python train.py --translate=0.12 --encoder_norm="layernorm" --encoder_expert_mlp_ratio=0.5 --encoder_widths=[96, 192, 384] --decoder_attention=true --weight_decay=0.3
Rows from expert 6 of block 8 of the encoder, named by matrix and row number. Rows with one number belong to one neuron. Each number is 500 + 40 x the weight over its row's rms, rounded and kept within 0 to 999. All counts start at 0. Numbers have three digits each. After the name is the row's rms in percent of the matrix's.
# up: expert up (encoder.blocks.8.mlp.up, 8x96x192), inputs 64-127
# down: expert down (encoder.blocks.8.mlp.down, 8x192x96, transposed), outputs 64-127
up.0 092:432500443513525484533521559491503473522496503496550498540431517594437541465463492511461569528556431469478515522438468502486486500503536536483506528530524540568524509526469437483491421497480509
down.0 095:555514529460435535500507525533544488475510516502505510488616517529468550522557508501447533512548484502505453508519569496497516474495528503538524538453487483426518599491447486482503497557490512
up.1 106:552660498485490504484444513559493464520562515439555530491503454479470553451497525496502436451439505476494596554470462507549572445505541487491527495480431555532553526439444532470540497515549541
down.1 103:567434499521478481486580517503486557496496512489491510518486520475482475449460540546473455531538528513518513455479437476472496429508513502511504511509584489584536513492551533595560565508589541
up.2 099:509582515489505453454475492567524457509522497429535473445526406534475495469522459502441442481465500518494554535493474469523582537473474529439487558476473392582501514482441491442485495512556534
down.2 092:561516477530520494456504544532521504506482528475474521505540476529467482444472592550501447537536521520569527478533450527543528459522428516510501502510623485559494500423553540572515581518569603
up.3 101:430499504473593532512518530405494494484487499514484448494415569588503500476493452576494514556560482472482507499494439500462502562491484511555488505539520503478495484552483497501529454452482480
down.3 106:538474592442493465530502437572572546472497476532506443457566464490453557592520529471498503518576492491485447528543526549476453462494609508482484518496460506440496518541466487455511453530440464
up.4 093:542472521517473528505493463454497482489513507490500395431529461468531504550557468488532479556460545498522522451511550495489515537538445461482483434414511448502478486499471502526527472500486492
down.4 086:469488533517565449477510511592524541502496439434478500429455546471504461469546466485549487501522493504527487437519444440547520497443444499520465535483478489467410519512570492482472436528476421
up.5 096:558451498462478517427456482502529486478492547447473444568449524523490474463479477512491471499439507443546485499511447455415550412520461489527413460482527488459484576512556454483533549534489467
down.5 092:457535541521485486505444438559545571518515390470463416473519505462545514474551491444477477560518527518550456500513503506525451464514466498578560555522476489449448511507574502542567484567421504
up.6 093:428501476505483570472459473486562554497565509593477522534488531559451482563530572498510539518538483458430479464488533456477468519530449500485532514518504548459549541510490505570436437539555494
down.6 083:486577504474491546470482534491531465455533471473540530458470528525489568517492449457515556524485461507510556545536489502514532493476517463543458599562390511455519495461512588454558462486480481
up.7 095:615469494499516513599495497504519499488477512511474509463525516481477486418440498538521525466486568549530424476475500463506476519534555520569511514513507509478479551518493506570476563533482471
down.7 092:460481519453510498596425466472486512557473496511441461633502439460578551563471561448467495504443530502408496494519527520406501495480558454490480500534517528448486450509492501478531480449453450
up.8 103:467514529530471563544517442445515498457513437529487507484554503527491495518519502481438513500500455460520479472441504511461550506502523519533503519489441455549504525569522470500443536473503505
down.8 110:493481491469471497516491513468481462561500491531487484534519478477441529510470584498515506466471548507460516526458572523435450525494556474445552440501551566501528506468436432491542519509517552
up.9 098:468464383504450550404527473486565528501440449515478431533492574508486474512466515513517559482490506468466536485539479454462507528461441515547417486552594534425521512480527549485529473584494431
down.9 103:487531477485504543465435429530561487501524468475546482455450492491526565494558450412500488553524538530546492574552495526472520456536544537525481540560484514485471521451497571470544425514444504
up.10 107:409546518567510572535513504481497535502565444469525473487487437472561491544449503525441480476510483521513496496529473577487490406496523451459527498557479488444483517456492464510565507473500586
down.10 115:501564517469515441480509519460462462514535559506540555538437448519464581502475676469524508499464493475513594583509517485462471534526499517464489514513531486471497487496465478474500580443596566
up.11 093:471564519524513516553530473467536504475503414482516541504522462550468494509469489438469519485502444490526466505499467490449573517512507488457515528503457446581486544548526498514431575498506566
down.11 094:539509474503464488480511530485488438528541510519497521503523488531423512477468607536547502471469547515484527504480554503486470503494495489474582483497592512541526514481499466515538566485557587
up.12 108:458546522568522574501510535489544485489502437490564522487497427492545515442501513500493499532504502507435512477496432581543501522516524518426447506503506435509504490549501433536527496513493509
down.12 107:558519508467489437491500540461480457515494535484474556527475457552446511542517684521493471499491456494455572522512505499532479503493523518453430529487547466485516523485491495463490569452597549
up.13 115:514488481508485555540525460551499585484554421536497469502498469460503485528485476489459440486466494504525453506482465588461541428493502511496486508471483472418450528484495491512518584470451514
down.13 123:464548500514523409422488489491484502526515530504522506503470465490431546450439673479531515488479464545535575540481485509475488498520463521457504506500540508478459462492478464476462512440608486
up.14 099:502474444486477502468547575441523494514445489477532442478463490505471492441422527489490495537512499513446535436507489529519495513516519464484498448565553534490535490478514558476440500499448439
down.14 088:549498495520449550476584501538535440462484439502539512521498530581457517471538569547492558563448528552495474499513471542495561483533531513513529491529502473568557546445539525501511416538563492
up.15 111:539476471477465539500575501542457579473570515486464496522528480421522460472508448472509511530507488493527523504490441558426443442478476521460497510540493446442430544521501496500565568514450518
down.15 111:434524524514515432478490482478450496559488545512488540535453458470477571460481676440493510460465519502509603545444499499440469562511475521483503490481534512484465468502468464485498537438599492
up.16 105:492478427509485520499498454524470600531545462505475456464548463425471542580485469476479536490481518472470495519453515577475428436460515538507567511521468478406498536506516468441539539523441502
down.16 114:462544534490492438437483469534530533515506531518504495488472456498421588464468694494506509507520462522579563583492478550466502499539491514490506491500523518467450487475478456484497513493645492
up.17 101:512490510462509551512482510526492538468559447517475519472546473476498477494482497486535483497515506510538477482388483528446445524531443477492561553463494442479439560542534514426466559506440560
down.17 100:442533521532520434432474497538477509536451545491487522480489502505451521454471647528492499463493470557517570505431452508510503531524467541479501492471504484510430491467462475453463511466568483
up.18 106:425461516544475551435480479434521480493469474467460458526500562570508456490508488510532508578463538487476520414489558479461477579505488494563479485443549441480480495521555506555554438465525420
down.18 107:537466549482563438493494479560544487460490400498540516460492462535485529554546495451484455530558486485524505537539456488487506411506576528441445533528440481463486519538536563455514409462492487
up.19 110:512519427478507520525479499563497565519544467500485483472551468480391545545453458471480477485450464490519436522443481505482523522493514537498531507509500412527468539527508471454440559551490521
down.19 102:508531472538499495430474489538523499516518531510510497514533507512431519432474599540514494529532514545603511524511470547492524485523436512539559480504592504554478501413470472510493531539580557
up.20 098:584459454547442615523517484446519497459528522569446438450506530458500492512501486579538492496466539495487486479475486443438493536521424522507525500487563460480460497503436548586474464592474446
down.20 095:434477496478585485583451485512472515517468487481468455557449537451582463536527475462487466499460497492446520461514471492486550482409529431499448502572495537457445455545505553433495434473438446
up.21 105:492550559505535529527491509525481552541580488487495530461492472486533499527474531514455457499481482555522498489554416564542519411459519523492513504496469455459490486533459478551624524465531578
down.21 106:480543483518515435480549538466441465505544513504527569487474486526476526448468668502513495486456516513530606462488491422532429544522448534544523530467519440496492487538495494534503563421580527
up.22 100:514495499491485514486476486484467467548535498493489517475551519480406560542494500548443537445460475423472522488438520490461542450513515544552473550500476500508540532548520455472458492449498479
down.22 108:478477509469495498500469473540536531537471476556486468533525448461453583477491556457469467507556566461549476549456526580433485498547556525484570434502543587513511515467415454553579479545507495
up.23 101:518566457541523515523482498546519530499518403496549469475533419458478449487485432464457484446493482522474460552499492580492499464504514522481522547501463456536417503527521416506462535567515521
down.23 098:542531514493461483483466512513501514528535541508473492555495485511431522491479679539497474536525488496522537540539506549477506468479504467513480504512602507516518504457487478514516571506599582
up.24 096:473446558511501549544462424514544470432490489520467537491565562580539491505429525487550496521533606564495434479477510441496475568531543450516522498527519482448480470494503493551534499449566485
down.24 093:518516526509552471548491506480510453466531398535556461559480466531507517593427565509516529510384518497452499495521535533470507540465619454416480491556536510501592402511560503477526444503503479
up.25 088:525443455520485521495541461539499479499488516504512515501532496468499528468475485454630502462517556507501539463496517428487533496487490511525446444540588450475590471445458478479533456527458492
down.25 085:533434479549522509535478490480520467486496375505539502522452556515575462538479505480508499503417518551502540457522485482525494513517551514499491504501510499528527489545589502495471396477515480
up.26 097:456528527527511536537526479426505449509507452492506503458517498513501489517516513480479510520523432472534494483430474492462541502490495495491489484497462465568498514557534475519441506504533512
down.26 100:526472489476473517520499530480461463562540511526472515522509503479439517518497593515501483471488544490451507523454585494446428532481551470472570451478557556511520554493437451512555537493512559
up.27 107:495527408541510521507489522567490528536505497519502444465507516475465465512502460558497591402485487457468523514435519526488482490480555525514480492525461529431464509515489467443440520590514488
down.27 114:492507514451447501488522464505525539534501506528471463543541491446457573487437638512458525524532500515469517574469519588412477470514559463503515481522515550499511503439437479526535516512561475
up.28 104:441508534559546586505552532476555422503520414474577477493482485511541450479483494527427506515504425516536520457526454485441580455499475506450526555499498441528515533512555572473434472541530532
down.28 118:538514478503482486484558556511418457529534515507499585511463481518429535462472645536494501472472498459476547525424520457453486519509506499468574449481528524555496559485462485562525520478563529
up.29 104:534515535511503535581527479507487556519540448509483508474568469487497469533503468452454478465500476478545421523470487531457551458536564464557504510515458454520453533535486472473479597451485552
down.29 101:491517477530491495469466511485498494569518480523485489534502476482453524428440616495529489471459531530527539513473529510448454525509480497470554453503590556512496493458487453518498523479555544
up.30 102:564506551522474512556533537481501510514508577498500513483537550507501485511443545463542547473573572583515483513538524481517547411515485477570440468473514526426475527571499476550421507378454516
down.30 107:477508542548477536565496517467514491476532394516494496576468548491559553517505570453460500540452534507497507508493520515456453547499543454516531521520482524488537489467573485506549467574513480
up.31 095:483495488480539579528525518493518455476538527607514535554534432535417505517494492447490514528492500526560489496472530493464474554642482463415539484528489500556508529544510484498406475484498475
down.31 089:513525457497532501495470577524463460537503494451473505586545516496461497472494512478517473524465504547463539488540469505473536459420468432540497542528520552485482543427488498469460516477489515
up.32 094:542433448474428496416510481480520471427543511462481436505466579475466453453488446478543536518500558457519520477532444463462504453514444460511468478511578499465515537491508535532548514553487486
down.32 088:416488492518526508502448434546556513542467415488484435441445566443580503524562458407495476509496562539504470502502489493492481483529503509512507532513503556491429506515586511470531459534422541
up.33 113:489535497554532545567551516467524518460546456510525503503503424478570428515467499481431529492523517486498491502543467534459520408512544465466523480511483478464455500470459463533512529446480515
down.33 117:504573513483502441473502521475462477516535560500501538537435437513457569503459659478555513516453482487501571586497511487466505516505509491431456506557565532499525467489495523486505581454592584
up.34 095:522524529504534511523527591501415540549522553479500522527477508448477475456468541495490484481545487576566493510500486513491461389461552486513465469580471514473495489477443510560572552459439532
down.34 088:443486487478510522521536526438480454524485509521503551569500473505546568510472630466432487496459553459494551512464536453411433513529540490515520488499479502479505506527466510576543576441545503
up.35 100:483514431463466541515489519539534522497546516590505496456552452509417564565474473463506456456505492499502481498447502496415461540536483514501550548483501437526508556527481503457416535544484495
down.35 095:479548481536562480431452516538494496518486527504529494519534519486450511415464535542513466525487493542559496500519429534500549464483428463522539476541559549539449496417509522517486506543522539
up.36 095:440514406558576464553442454555473564484494433493514470516515545517472582504472542529488489467560477543482478491498495540492429504511530496475553531465521466512485492548558489399422486523528442
down.36 091:551528462496474532471537547528521503488456536508513458539527537537421545513454549598533584529508471515510462547511442602499554489507488492542515468528488496554537484428469541513491487571565457
up.37 104:550540481462503502502528501515507541480532462500492508506535425495384513556459450460499505525471456511525446527473487518458515510478472552482496519504495405563498531513513437477465571469448520
down.37 096:492523462510545485406461497534486451541498537502518545504559464526436538449482605508545493481504530547558516511490508527484499482523433530499540484504603510538460496450464450493487541498562575
up.38 096:535565561488540520560474534501481555516529495523482548497505449484515483496480532520452465457497499535507494511550430528508479378463567513498464469498462502473501479491473495605607493434514555
down.38 089:451544489485526484493505533445459486522492547514517528554457460513504555481437638488520485498450525480514571496471494462466457525521496491516499508526536482488532437504505510546522604453541552
up.39 089:576517569429528428456481491495436532505562590495490506447508417451485494515476483492506515573555547532507496502499497463464542461492500477463497463473448429441491553586464525500595530458505540
down.39 085:425461511567505490500567515516492435511507446481490574492490527509534521475506637490490460463431556513501519452465494382522439591570470545562550506450470482515430504490564497520509519494560525
up.40 099:433535485525505486521499518540509521521520486439524495501491403516456518477485480460445514516471425459478467534486478523480518538485444536456514579521522434606436521557514434499456492531547527
down.40 097:571512491480470487439511550519491479530527574470471564517565490533428497496540618574467457506557507510527508519515508502503518453500467516520493524485586459527475584464455500520523583508575592
up.41 100:497509410560520497550518483521547513446519515486482511520508512510441449503454491526490582429527533484425448479488458411454479487485544534456552497547555535435506548492436565562449535592490493
down.41 097:455580428445537554501464515440436437486472527473554504601440485520541560540479478461561539537423496498476522569533483493472586481490532456483453489621492545490573459488472590484504493483506528
up.42 103:527551496523494552537491413563510568500506407511517500484543510501476514536472477486436522457459442477505450510450488531478581497509571529525538509484443465508455558540510471445458554552526544
down.42 109:486515483525459484466480497509509503514521483536491457515528500479423542459441644537519532478490513532543518521467525567490478532521481497486591456499548546508508499450460438504515508536574532
up.43 095:489553495503452536531473458513517518537494463563425485466463543526448535547485553573428564481492438499475512487451515479561570530550579531571451517479444525467521520529540486481493522532510504
down.43 101:432541520498493474486458447557547534500513474530521453464565514472461567459428578462523569546533518536516516538474508594497455519518512516490567499489483541479502461447433418458519452550470484
up.44 101:473467456466531453477552541480509491478451493434569498497523531500543471510472484500500475495477462474511550412525488461488506519512532540503519447486525486522510524514573542447427438505485503
down.44 100:566484460563509537471544545515509447464487474492531531520478505572459492449492531578504522482454532516526481478472458493519521530551467535557560448489490469562538542507539516565483419550498464
up.45 094:590510446535422553408477524465464473516456477506547443492542476548479448540465483497461493508541560515447499501512541527563546530484496487573520410480444490438564569567462522462485423557456437
down.45 088:552481538490532483565491468537546543437465465495491480553462495481505529526532514452494451593567472440527495532565492592545463462485552489529469529495452495448539537452525504496554520564473530
up.46 096:481542481456514528498588513544482428502486597456500500471501502495477528481437487385452519507490499488451516538523473464507516499475470503481486435452512459456505489521428534508514485482530447
down.46 094:544470490565487434510538537517464507490568489456497515456414507491491457479531558524538458488469523439539463501528478460569586521482540499516483472543540506571508557508573548512465544482526579
up.47 102:469464519516528554510566543514543444492466431491548510471535493520578508510471501495485474480467429521515503423525454455460549483492517515517538525516519449503505496520599568465387481530487534
down.47 109:538509453518500488501547569495405434516516514494493568519491475531439507442458608558489517455420528490454517500417497452492523530507485507464570435494520521563491553518472507578488496476525491
up.48 099:514538472470471482531539483518498511442482472466497527522548464532398545533451469470506503500493439481483461531483492470423538560450492547501489527515489398579485550554533498465433542505482527
down.48 098:513509447532520497425496531499486436516501535547538543488555463548433519454474577548551498465484530518528497501452523523493507516533464538490584443492571507550493516461463459528500533517539551
up.49 104:425450444512541507494489424530472504464520454535490453494578544508457577530470576421539511518543568504485505443486570556523389514517501474476564499439547476455537525532513539469489465458512466
down.49 104:506539514519532481478561559526527440445479445489559518487476536554436514512462558530541549530481417531501528511503401546522552496506517493470467507547438498507515489453582593478491429509604428
up.50 109:561468486541453574550508492520515538499558441546501478503471458441525451528540465525447491488484533503540485483485475577456512404508530484489460506479507461406439513478491466502512560431463519
down.50 119:473549508493522422450479492481466508548497557497503512543473417481442568453461658446515503496491480504530592580471498519442478467515479500429466490526529520449477473503461477499479533457582486
up.51 092:559462426527413542466545519518525483448466537492463481514485553505496478438446460548507519475479527474523508456498409423435517459529448498450481481492562481427477543502502492483542557550524487
down.51 084:389517472477504493476448451543503563562442473511453426527519498411534545546497523412487481545501557523468541537484505525492497446496470503504498510557561567490434479509497541525539468536478527
up.52 096:540461460435493465432501498490543402540456506438555498485482456533517471453502518400492522503457557445470522492523522481516483510531461469514403431540518445455507505571485525487521439484484467
down.52 089:515488543562505452524518508532503513464553451486452496424432501488501508462496628531532476483456540451543482496453529457528483568504508503462545486514489507514463532502646486530493484590492479
up.53 115:466509527558540581514521541479527438532543454492591530503487378496553450448463504483469467486531504528481544471512470587516506465502528506429466517520492436498493496542491470509542493471536529
down.53 112:538541519463506427501528543446448463514485548468491552552447447537433531517488668497515487483444462481466574542473488481481484510482526488415435501526557488502515498505498529475512597450583559
up.54 102:547465534462499545483467428484508489476518557559468528413556529466461468525483586397560493541456575441491485528565533489511562487512428431553536459477519527451500503498440503465487492501531523
down.54 110:536546557565453505493528533493524471467606396486528461429444568504522518491503536515529499529444495539533490485492478479510536548489508476537506571531511502483489507501642560528538442544513489
up.55 088:576488399488429503469563501540510556508512478479469562546453513530489455434493493508497554444535574484502472456537431418442467457505498481524456441543582499389506513510495522568524515509508489
down.55 082:413574464502512510493445472468450457524471526496512494566446457485528589538508530422473530519463547491485544588480513503458515511534524499453500492593513560492497467508520558522555510480458540
up.56 091:502458482466490516451493531438468524561577499511434471427541604482386514546432559545495527532464508473466481486452559465563464489491441504528459520522478467521500495474528443469525524441463482
down.56 081:447496565502555517425439488564527539465466453532505545507524436485501595478484576453447499507548570472538529529456515497397453524552495541486516429477536542509476465447458461505534494518530511
up.57 099:425445509520536496456524485529465437465500488467480482501546489472527510452553483375486480592517568441434533456531556527489419598496461491455511497395553468507480502523504550489567476537508512
down.57 101:565484523521517419502562554555472497449493479474485509441461490533433456517510562565533454475525442483516501509507435498567542499501523518438440505533462486539495542501573580515456446501579449
up.58 104:510505477450504517469568558486506545432567507542471502508446528464483478514495503492456491500478489477466526484570437547427502438507507502496493495520543489386474521501483500553491535464452586
down.58 112:464583511519532447420494494483455449516520508477556539486437464510470582460495610423566514510438488536546600559470483457482491488531457525465474562542476492465477476508552515493500520454569528
up.59 099:516494547528574533548523614530486543577483534464510532476485455443480452456475536489514486467504495586503489508530462525494481375483576504485469483556530540436498460513429510550587540448466553
down.59 098:463527484482520492507558546436467447529499510502554555579452455534512560501472658465482492518454521466508581540490501441438447481543508515491509506531504480480522503515477528544512565432580517
up.60 102:578457469506500528467568506483490533407526518491436456527485545453471456460556475515515516510483508443551498486492433497422488491472457551486512491434554427463419536550454532548555538526450476
down.60 098:393517469487548434485438462516473527569443536494484505518445472447558546507474538377506478461481525492475576546463459450475507517520471541480482485539487532467447444532460525464494485457475506
up.61 100:462467441479502456506491591474536474507476525499598490537439472579499485514499457475439517528498464548516505472469459445510490515541463499471476550577556458563521535515558443431456435465541526
down.61 110:555530470486465572476507535548546526503443514481459498536603531527454491481524480572459507561553517545520454473553491539531570463480452501585509536464488455488522548459478502539466579560493528
up.62 097:442464446505555514491518506495494500507488353518480488472487508507529540526508476490491573445495462462495466530502441515501479467531463484578488549530565563454514524547568481413432517525547435
down.62 100:531524576466500533468439447541567509511512474515483516516457495507496605508570565473447515553545456478534515586525522588483508515522516513548466507487449496400465553435476488454536436570521471
up.63 110:517468502450484499481487479463477467548477522537459504487545546474429538540494525479458523493430483446516484456418502458464539492513505495526451504466475524521549498534499458460479543418487509
down.63 120:498472467479530559501480480501504468556478455513505478511518487461480561456477512461504504477488580483530468525452556527428482539529522497461587401516541604527529517436440464531545434539486522
up.64 089:479453528473497555489503518490470448507444466434577553493500522530523519490435508487521539458543500492500519464538491462489480491440530570505511505456556498495543515564512499413443461456511486
down.64 074:487487492571447505494563543464462434456485465519491546527467462532473528447429635544474542437432531535476550534412480506495475535552496540455553427501465509562514525520525492560506412536524465
up.65 103:486502531533432561535530453454510482476496448543510493470559504543505473510531515440446501478505484467551463485444505514483523539535532481550500508511455473527522506564510477510471559418524509
down.65 107:488482473450530486532481518469470460558475483506487479551519459478454519504461575483508504443440553493432498525451578518430461534483558466415526426519539585486526469479450428486509495491488551
up.66 101:530494507531484543468578518498521471447486501479458477523528489439512486487464469438495508512475498456525511450543512429472508495512475497496490456406593461462462494453443505465453478514475476
down.66 101:524519439497522496461489521490480479489510493454528500451410531532545438516523516474584476517482492492526555489537450451564561441472478500482444539589514474488530536571543589497506444527500513
up.67 106:528494491515494485498512548504491486547503531477506511548547517479449437457511469574468490427510532503515503481463485526432462432511519490526477455489515455473512511501472449503470461427458477
down.67 110:523523509484471485528471503526489543522464466458436495567469428470466543501494610439453469505506521406510505591493516531433502470513515456469464461559523556516510514459457558584559484527505474
up.68 107:472485484507557551510495457556470548490556428547478465483525468473495524460506471528531436496479513534506474523404479568463494500476397506475521549493503441440458522443487515471521544536425510
down.68 111:467529549508520428467479486496494525505466507480485530546476467496437518498480681492510504492494467530519555530493445514467524508484491488493462516482558466489467484493480481463477478457624439
up.69 104:505517475416479449490529495493513474486536582394534467504525457548400517499466484478475519513506486433484490533489508421484476541445463561415482534531535452587512517462442433494466459529489453
down.69 122:554535480494526533420485549557521462479494550497544581499578471559466510444559552543484453582568492469563480496559452509529578458517436539555489498477545426504487559481469509534469512515554532
up.70 106:482470456439452488467527517506530462485559527405510437471544466543417544516498438504476480536504477452486473508473515431499479542404496592446514503530536403573522534481495442474440497514498505
down.70 107:556546458547500521414520558561526461474471562533545571475579482567449520438491558561503498544545512524602498507532432520546593464558430584550521512487534434551486537462500515545487551539573561
up.71 100:494524532507479545555518459451525470461515432498495535470531502517464518527496501454459523500476437473525478502439478482451549505521503520514498527520427458555509536553530492500461557483501531
down.71 111:498485497493472483505499522481463470545532481533485489517541483469436517480473593508518495462477541515475517510445558510452454514475526469460589457484557557504513525494457440513546513499526538
up.72 098:578494520495521533513541557496422496521541582526456547492491454433484481393499499517493520532517483442557490488515461472463458483455495529496476525537482443526488537487417557599569515524481529
down.72 094:376460468483533467546521546461444468539462527525461555588457481485540504504451599472491464447441535474480562445462492444457454546489513501515489474518508521510491465526462513513493556432539492
up.73 089:499565546491515503523519507488524530460529422484436498507546478559452512556487499499437493498521441542526447500536506491523575467494490545494501536421426423561498497499534492538475552466515552
down.73 088:490524440500548453454482520482477431501532487555567507494495453551446525486431606516607521493474550546504519488495522496538470511512496533456554500527599511550551463513502471487528537466550599
up.74 097:587496535514434518519487531539444516547506525493460516472560488449494492472508496468486544476541516465583468507510498483503453435457512512563441497549464447518499509482470473568558583465483513
down.74 088:432468491482556501525471497463500490555453502519470525579487426473533550500441595453466450465454550471471526492450519513412419526535519523493510447510506532483507455520484468570523545479489506
up.75 085:527456510510505490592502489478510506453515517496487516516453507481519489522534514511510438536481458544487536442523513525450544533522565539522496506480533457553462478512560537471438481528524456
down.75 084:563485448479509493478541578518520488488485543478494510523515513545432456494500492568537501512493469481499465455541456512565542480454453496531482498503472471500501523529487516522443438545507385
up.76 097:614468515417466517461488491556446574514525574491423455517501521426505499461501464487484476494489512455570484488511439470474484397522436492509451473468507490433478555558504501557492519499502527
down.76 098:387509545562480515512518480490486504533503472561475473499514528461559574494469619455470500510453541511494555516449517502473423534539473500524558504472478510463454463537531459522540510496512517
up.77 102:528502493537556527513485576492478435477459521478529539501446567515506522451495512516505542431548502473479483494480471463512441589506539490515522519509506536469471551530478528475456505570466536
down.77 100:465463518466473508537569517493462463479503488547496514543509462474487550538416621504456549464471480493403558564433559510418471535505612464431510449530462573498507504503479474519470468502522437
up.78 096:427530455520466575487426454512494542533546504512482479534546551540476502539502605517506571530513505459441474499494536438448439533501467517512515517577567529476513527500485522518484380506515464
down.78 092:488576458460538548468432523478534465463511481481551543494427491519517589513564429453520476506494492483555508549544480497499540487505510535555431541568411504445516527484507605499570449469470501
up.79 101:508518514519510557497497617434444415495557466476533522486499484535535429483490506510481529503568521502520550475487537510501470542485524458490481513544483501520542499518455458543506423434459466
down.79 097:474513531423483463548509506452503499515462493549484513544461415488441580548467632486480481466482475447414514581492569514448497561495585491422431439516482568491539494503478481490489485504545491
up.80 102:514492483507528550438528476519419548492549495455464462475541410414529502475543443450531510505572478482516488566485485560454449523449447521431516511526470419500434508538472554487569551558519514
down.80 099:435452532499516454499512482504457489532487532513478541512424494448480545473476676506498489448460519477494585530424497509476492621500478525498500440463544521497471500500459473501475519466620497
up.81 096:458516452524574466557551608457476527482521546462529502512448524562443410421470477559438535507546476517476461510448559536527559538481575470504457584546519504463464522525396551457567486502440476
down.81 095:554410592484462524546523517535541514487481455522428494526564523474480520547554581518407477508557486452460472510521527554465481503500561473522496476436510479476462585510470483524533453548523446
up.82 089:524497536486469476569471514504523502488492498445514558510437453489512500516500505528482457482516473551490519409535506518501559525522584520531482496492482452519457486560551509481457482481527476
down.82 091:537486447494507502482538575521522500465455527513506499506528518572435456492455542589562520530502487496503493440520432517584540496478463528547484500467498450521522480515460488518451528525517439
up.83 104:470445495426540426480521555472546429555455543439533471481449485524405477522470476529516510514499487510530458459503460442520477533493501477488472476575517422541532537499506411520476501527514514
down.83 114:569473470493492560467468491571579549541485491507482481512602498498520492484555453510459459562555521506516470468581471535529552440526480511578516521480538480496478563478484512563532511547500561
up.84 101:522564499521552553538499492477521548475550419514524446461527419486533452534470480471420530461521494538527448540519516559525508423531540477443533499492459460505439499459480425523526532474476527
down.84 103:527570517474518453459468510500478491513542540495522513550466455513439562486477677506543502536488490497546565568528507518472501467491482476473452518547584516465506466501512505481496571473583587
up.85 091:567487518534508567563533576497450516490503524511491535498503467490505426484528519512479503479509520495558483471507483497475445425460579501513463518542493433482473485510449480597527539454495547
down.85 084:418530500460524498521493518437468489553453543514484523606489426470511574500443624450506489495446520467484544547462520519428455533513538494449478456533536526489517440499452488528521571469519511
up.86 097:440558538511562515576514529431551456433485458519511536518519536561524493504444544440491496585583511480446533506495459533477470556512557468442507554475458463551522476541511467589486550497539486
down.86 092:556533570482460478518489526490495494445564505541484494516512462545441524553488546525533523471485501523454479532529579501510474515453578461441459525491533532485568474546528482424510542496485571
up.87 103:483523545552575586554526516450480516491525502478540517470492438511529470482467566479481519482517512548502512479545487533445462413451605476462489497540508474475487483509434493519536483447491527
down.87 099:487548500454531486509536548412457437509493553519549535578450442534508578534476649477511521499420500444482548556481526467455471533514533508433480483546511490473540461514464490507526567451555559
up.88 101:461538582482515513539472496480490554506592485519508561447467494494554525538484571482472491474543484557492475488609499515542507425485513507506545478500474511471506452520459483540582493444522561
down.88 103:485568504512487490473556553450453435476538519519578549498466510543502567492449623487520525504426513512531592485500502422512446569525493524537511572497477454480513463510530504512522566455548566
up.89 107:516507469557547530530528591478455500503462554471515545482472519468525447445444546481518558485542513508505494479484446497472466443474604475484484468579504541479541519483394499540540543525458516
down.89 101:449478454454517495511554539426478440518468540529525553573488429516552546545470594446460493492461535459457531550463508465451474497548556486449499457558496527511536518523442547560512562437575540
up.90 094:497510519447463477466506509445517497474515445504499490491510526544384551530487481498515523549487432453484460536461495440502536508466460567478511525575444488552534520539513506486458509485480496
down.90 094:502481512524520495457482477544483484511518508538517519453574477487437557472514572511495460491539558521504477478442549512438490493504515510514582470462555526494483541522453436513543471545501530
up.91 096:450566463545504519545492441396515424520514422509534490461483488545507527512472499553435548498474444422455506523417483458501534514500559484548507544558501515502518484514510508395467460535570509
down.91 089:479502591461515505563495450550515523513511468494464495529532492479456544523533565492468484480517493440459477548441567550421430532486567471487550448456447555405476563519449425484541395562456426
up.92 099:485473465546478544396475488438514439548458538463499451450542507472486464481477537485548468592440556500456558461443562492452504540532451448512430445518505456466513462467436519465512439486551473
down.92 099:499478574504560489526506481592569491455511342518526499469465520506549510551539503463511472589543516486535496500511467468518539523510546506510480519490490486455482509495592503519497433586489524
up.93 106:469564520560504519550527543467524522511496455476557510501511465501544436502460526444444541512546504506542511496508477534517472422540610464454518479543455492526488485463480429541523527434513526
down.93 099:538528510467491476498501539475460496508481547504491530548466450516456548533445634512537489485470506477474530557482520476477505499513524479397443494549594524531555465509511522511529605477557614
up.94 106:533450521519482597466525456442524492536499520476505443492569531525515479517465480499551483494448593472464517448465547494483495519553451480593470475479552457456477471521534506564515412426574395
down.94 101:498478570530551497562490490562558495450514357537553484509460548504527509537534488451494473574514496486528539490554472524483528486458565478492468504508461506445488497496578494462491392550475458
up.95 099:496551521527566548505480513461529456502489441466521444443531423508540487456463508491506463492497565518415521527559465530531490504444488589397472481447459432511487458502473461541589476487527481
down.95 103:534549518457532430512499545468464487464521532498547528521467446555429518534465672536540488526507465497480542517535494499517517502492544511467407530522551466476549441543502506461499545447598542